Weights of a small class-conditioned spectrogram diffusion model: batches of 256.
Rows from block 7 of a small class-conditioned spectrogram diffusion model, named by matrix and row number. Rows with one number belong to one neuron. Each number is 128 + 24 x the weight over its row's rms, rounded and kept within 0 to 255. All counts start at 0. Numbers have three digits each.
After each neuron's rows are labels from the 100 clips, of 14848 (inputs lightly noised), where the neuron reaches its highest value: "lies over" is the class under the peak; "top examples" is what is common among them. Only what is clearly more common there than usual is listed. The data: strings of digits, spoken by a formant synthesiser in many voices. In brackets: how many of the 100, against the usual share in percent.
# fc1: MLP up (model.blocks.7.mlp.fc1.weight, 512x128), inputs 0-127
# fc2: MLP down (model.blocks.7.mlp.fc2.weight, 128x512, transposed), outputs 0-127

fc1.341:121129145137118120104151140104148130110122141130143126107118151116165119130132090129112121153140116152134128140139200158120115096132145120155109159146164105173134087143107116155107111074125139180151100121155161128151158131125099110161133140139115083088116161154123126102122086150118148114125163104103114112174130111130158123067098112109076159115115116130143115185157124168161107144116
fc2.341:114131125120110107149118136141126117075139133074098117165131114151155119133136154099140136114121116132126127140143157108096133114140132171134137140148160148129143153168125157116112095166140096100126123072117143111131146113138131155162140150155122110046148126126056128071067130117143171132122124110171136070078125115135156117135117130111131087131117130104114103143142103121113126112110
lies over: /i/ (26 vs 2.6)
top examples: voice: child-like voice (85 vs 24.9)

fc1.93:170147105114094140139076120115127153175128106123108094167120118154148092128152139130124119139095124136135099153135165130133153154169075173057104108122081121155146136091115138118135126146119123128136128175151134109163078143114144138124132138131138115151152127113122148133135131124114136133125134110186090137112110102150143146140127079166124131104162114125107113107151199109106151159148
fc2.93:106147105133153109152079139126132113081115120149158155167122084153143144140162146116127118134153113117144133150135159148130145094173177175189119141124165127129106127158116135126137136159136127129098123089099129114078168095133124135135126147115126121105162132107107101127118106120122135141134139139191089102128102111099136124123133075087145130107151106129121142126101064104114113169085
lies over: /aɪ/ (36 vs 7.6)
top examples: voice: child-like voice (57 vs 24.9)

fc1.251:134132116132087112125137109133115129101148106143163136140133107115084142126139128137154144109118160146144112117180130150125098155155112162147139123101123123162162171131192150145136151130131150114145137144135142143161154123155163150112139117152129154140155112142164162128134130125154105119156220132161122117146146128148172172160099128160127095181158126138146135182127116162151160108157
fc2.251:139120117117181148127088144148134154147092133133130132120124080112084130106108124140149128076146120126152152098131116128093098108121154120123117138102113115061156136144117087118132125124138145117137106127163120115141120151149154118145129138139129135133120138130126145137166138120134201106131136173124093145135114133152126128130079107134132111246110141116116159102143158117121124098179
lies over: /t/ (55 vs 3.5)
top examples: mains hum (31 vs 12.9)

fc1.310:136162108134125149134143115135143149121135130103105130152111147066152108084119139119113115108119128121136093130171133110061117124155140147155115177119181191133117125125106144109164103136108116122131138137123124090106138120124084151103139131106149123122144129175118129130115130171132130118186089109127147139096135124112108115149177135136125099115054136174129131149127101161138179162113
fc2.310:102165112150155131121155137115160112136103130136144116159144138090169139114130139120133121117123114111168143124184136111077111122176116153083145097149083184118151120144106140120178149140139128140089117108109122090151129130122156147151094124133109141128140145178089134096124126096143157127059125123108145141149131132126094127116173129124135145158100152180129107100133141169124097158151
lies over: /t/ (58 vs 3.5)
top examples: mains hum (34 vs 12.9)

fc1.52:132087138089151163122096131151087148149103123151104131119143150113146112132116143177108122081118107130095137133105148114106135072121086136081103137157120134131125137081106129092061144146110130112101114122087123161145106159114105122135111117097128140135131150125122083169141144133133131089131061123168112135138125147108106131139135114107141127104152122082087126150102114086106096151155
fc2.52:135149080154146157128176136112146146150135110156119133140137077135121122112146114149120123165134139110141112139156122154127127093150112147091136136189119137159142123105138168136201127112139138142098122134089109073135118106121105137136133134092140121131144167107137099126170159145127103166129200080100135148131133104135142136171158131112161152156119133130123106110126136174118117086168
lies over: /s/ (25 vs 5.1)
top examples: voice: child-like voice (52 vs 24.9)

fc1.282:143139126123112146102117140152116138133144153143113141152127119144029146142124155130163152114136143152154114124140083137173136149123129150117111127125114159179130185131144145138165151144123126117132164113110108152127125123143159122117136139125159160150138124121169130142082157115136116151139117141123142117098145131138133159159196137151190063151131111139134112192139148101118157129148
fc2.282:141138134131153161075126100117153124119129137064143141113116149108106141104120104147204129128116136118092136116122148134148100156134132104159118152126125130171132076109116101116125147121136160106164106142148041138138142144154119109109100126138129126161098175118078138152130155143113096120126105135131125153133128109133113135141129120148127082045115108124105126179120150128115141138118
lies over: /s/ (83 vs 5.1)
top examples: "six" (57 vs 26.4); "seven" (54 vs 26.2); last digit: seven (38 vs 9.9); mains hum (31 vs 12.9)

fc1.426:097106119119070112119129108111136118089130087154134122124146082152090143162129099121178128119097126112134136098111126102144111146117090122121134095151110125133118123100195113126127127105121099145136120135123137106111114134140140100114117118178093150100122135118106101140138119114105158134090197104096107069128112112118134131125038129110099130140138134077102120141116133109116160100115
fc2.426:137118132098197143126102125134122149134122123168141148108126092133095100139107116142131135114129147151138096098070097122172144118114183109163137152132170104108128106162179110154098131127119124095121141159133115144115152115140105104130126128147136148134122111062152136161107124137107133147181130162110122165096096134167150124132095151145138097109161123072132137136133136081117133089106
lies over: /t/ (29 vs 3.5)
top examples: clipping (26 vs 8.3)

fc1.51:128131136150110137096138155117126133120127120131122129096148146118125114131126109125107121155159116128119150152134232122127124086131141112124119139134136108142143094128109112141110112067124133182139107125114143113149146139122104093157127117157122089065113138150096101139157082143127153142099157124094120124170137131132139108080096105081081120120110121084121109197132132157128125162120
fc2.51:116132136163132141108137073121125127131108119203131134096166163138099117142138105110102135150101113100132113148150203136160135140137118118126146121115115126141102108092129146146150142105126121183093133141134111132102119128134121107101110115093110074189127150137119129123125157120141095158142158122102144150122143148095139117156121110141136150107125139108148156039120119140143092176108
lies over: /i/ (25 vs 2.6)
top examples: voice: child-like voice (86 vs 24.9)

fc1.247:093106120124132117114117111087109138148131138106137143119131140098138116101105067155174106116105107085112146138106176147091120164152102093104123060129145148138091123108125103106086119129120136103103102173110137143093117151126122118137120116114109092104120113125074117150161085147099149133124101132157101107137158126099124064149127105119115175127125123130091137158111125166109112148109
fc2.247:155106127137092137120145128137133135128124126127093104111164146123113117122106080103171136139112130173132089138119138118100139101149137062146144168125133169155162157147169096110112136164129104088158116068130124150169126091125107148137141122154131094111137152150099128081073149087104154122120102103157129131128156138138105170065140120123151123116126126138102097121158125144130127154145
lies over: /i/ (29 vs 2.6)
top examples: voice: child-like voice (98 vs 24.9)

fc1.509:097074124097158122150137142126158091150147125141151134141129104136141105134145153109104124114162132055133126143154105108115154187087066117128178111135121112145134161137111141165108119122093143133126111100116135111103139099161081111144124124093113119130112140157140130134072126161112098117115129103132116112104120146155086124146119173071106100123130127138093114126115125081091146127145
fc2.509:109165123140141130121124165113064084154156117098150140122113149121127117135119076109138127145177131075145135082096130149157113191149076139145099109118136143129126101154125124103148128109097108097144131097130110117149146089154086146142126119108127196159165117110150134150127101158141157125142115116119160119111138105160145128135113085084116115087116121118152111121111120149160120116149
lies over: /aɪ/ (27 vs 7.6)
top examples: voice: low voice (74 vs 24.9)

fc1.31:126105150150129120094148141152106110124133090084124110095126149148090135149151112155123129149157111135095143124127122098152133088139146122126149124128142096157126178155146152087162150165158132154150166154136093156156122120140150163144128141136170065128117117138112135129089121135122063141148123187132134156114118144150193138122127126173155104133108141148136105132123105122139135134190
fc2.31:135136131122135110121147109145128120095114140167132112143158119132046119149135144088128136145116119129180121130149114128130144129136123153102128125114126154056137206124113109127140127131118136138135150128133179115118116104132107131126137138140132068129127095149130120118205109132142167154117133082138134151127122127136131114121219133110091173139137145110141120068127116137140121127109
lies over: /i/ (28 vs 2.6)
top examples: voice: high voice (84 vs 25.1); "three" (53 vs 26.1)

fc1.404:144147167106133113104117116104116112157129138078113125127120159122072133112140120103198128128146087118112109121131126130118139078118127139126110148065114133178145141145106082154118143138142109147127134131139093150158112132158127125153124126122142117108133135130083129089132130124106054131104126214150129134134117104123130101093176146134158142134130108109130167148140133147134102096170
fc2.404:104145147129108112161149147099117086147155092202136120140136094124141152130135175138134142121103090141153118129129096095116134176148118150127129103079154145193132113161138152133137112142120117093152123141121154144130135107121111146140132203128135126110149087159110130113105100096140194126119117141140172115086116171126127111114093145155118124099135119093139113108137110107100126136112
lies over: /i/ (47 vs 2.6)
top examples: "three" (58 vs 26.1); first digit: three (26 vs 10.1)

fc1.394:070103141100101096137122145115134121181127140099143105157138142112141105052115119157163123141149155088138108108134125144141085142131132150117132145141107141222118125135111086100116131134127108090108164146115141144107110136128149110121130126103099149119089112132112138143100135111096090183117120132154137089094153121133104107128140136153175157152135110117138129174118137138151121140095
fc2.394:129151146130124114106126146204147086090139144031101098148143165123167147124138113105163142142123149119159124147147153135134135137150130117161146132111105121123087094150116100146103122098106111143141142099120174120123123112111144124101125147114151090136118083153142110119085141143129200114145141136125149133128141125124175127122099132136117141108160122161133122187134110147133133120161
lies over: /aɪ/ (31 vs 7.6)
top examples: voice: low voice (52 vs 24.9)

fc1.440:139125125111104089134105122107138119143113145121157119140145128111115138204088095146150158108071146159150170180103134125134118104132105129143125134100182047129123131121063132123166124137155102124123125103123140097128120127126128166121129138135090120125108121127144123149126148099127117114172081122195152117093080159119126139137110126105106129133106137097089126138114110142122118118123
fc2.440:118121139114139149139102129138141135114141155122098141124137117111126111181085113108141149114165101101164085185132136141138113150131141125115115119216068058129141132123091124127180127139101150134102123152127136112130130124126116169127138150123146130129091155128154127115115120151137136121092088137200148115154070161136104123127103135152149123161109140105093099118140145140116138124140
lies over: /t/ (72 vs 3.5)
top examples: "two" (59 vs 26.8)

fc1.494:140126120094128147120108128103124140147119108107111148141131131091127130106095162137129126091124183088107122094125135107115129181150141171161104149136130115152117139131114153125150158093164114113150158140162131146118114099057122069126127131123087136137148134096141084149105128071127133122120125140132107124141149124108137187127125178086124139134110157106131075123158082137092125164121
fc2.494:124122118086108107104103125150119108108141088118146107144131119096132139127092172108114115102139053171108137097135131101127121067147116167121117120128148119139128126139118151123149120108080144108095156098106127148151155147193135088130139135146178140121138120112128167095140110178121149123142139124140126126114164136141122069132125175166131119134118150122126162127096171126086114166127
lies over: /aɪ/ (26 vs 7.6)
top examples: voice: child-like voice (70 vs 24.9)

fc1.75:128134134110127139154126143120142121167156142126145125138127120121087115138115150145189139139151144131132097165148133120118150169125147125120113142147131175154148160121199146136103133141136103116148156161136142161132128126117117118142151136123134078145122140107201133147148121122113148147138152061143124130134114076125135125195128125141130127149136149140122170222145123168142144142100
fc2.75:120135131131093101136129142142146145110093178085130105127151091149117145110126176123176135157096144113140160154151106113095127138129117133110132104062117162100122139121155111136100090135122146142092140111118143125125095140139153123136108180142135092108186120134221103104127149135132195119133126168133133102130103103139143132102132126111124140092118132132139107083112123144140139149146
lies over: /t/ (27 vs 3.5)
top examples: clipping (27 vs 8.3)

fc1.390:164134128159138156111144128160123131100149103150150141134152117169148130137144155153086123178158112134141139167142069129156105141082136149130146114127144150129161144140161166142165130153135123141140154101119118145140145145134171126116121131155150124113149129156204158141135167124163105144133168111121147113082111126141164124170123139157154086134143142153154133097116173122168165150155
fc2.390:155122123111127118083132114132115130120112150175124175099128135124075128148111134111185108136103118123146165138128165114120143158112121112105137111151126130189136126106078169133140108122134110142157113137146126099116136141127141141131141098137101141156143109105067158155157129112144080108147145113113124128150106113122114125152146102151174141090107119099109138024129137161140123125153
lies over: /aɪ/ (25 vs 7.6)
top examples: voice: high voice (58 vs 25.1)

fc1.221:119140129142142119100120124127130149111113121197138151136137159182079146114168155162161130158132124156116147143119155138172104127131140148134141148086151116138123136103104116118170121142146141145127112121150137118111143146167140137135099136133117033156151136139118146152128157147140114132084091126117134124134144114130153108159101140153121209102146156153127117088126161123173155107118
fc2.221:139119103122123138102126122132144141130166091119130124123136110111123161112117106136116123136140140133094122124121123145117120130115143125137124138000123114113144110126073116129118146112136128130158095134127052105133138133126153114129101164122149118144150166131108138135126139148117128120126177156118118144143112101139143152193188116134151108120113114127113135140134136119122139125191
lies over: /t/ (34 vs 3.5); /k/ (28 vs 1.7)
top examples: "six" (58 vs 26.4)

fc1.269:138094102119146140141102104106135127092131104119127092113085072082127131133112124101111113149128124088129180077107129185128135162133141127111129153128134101128117111124108118092163128128116117109136149095125120126123122119132116123134121145067121137119109140124062115111108141167103118141154044113160137140098131146125153097149165128153129117146114098150184143127130125109163174148151
fc2.269:111101092117120104135093101134134146140136121121116148102122093101176100130132119130080125145129128127131121099157147164116150103129111108149142095192108125106099089120092099133141125119135118105110126154142118127127132127146154096133141136200143106113083159096114140131134130112102152122106076140127167084141111142147139150135175142098136122042154129161137100137121113114140093152090
lies over: /t/ (66 vs 3.5); /k/ (28 vs 1.7)
top examples: first digit: eight (27 vs 9.9)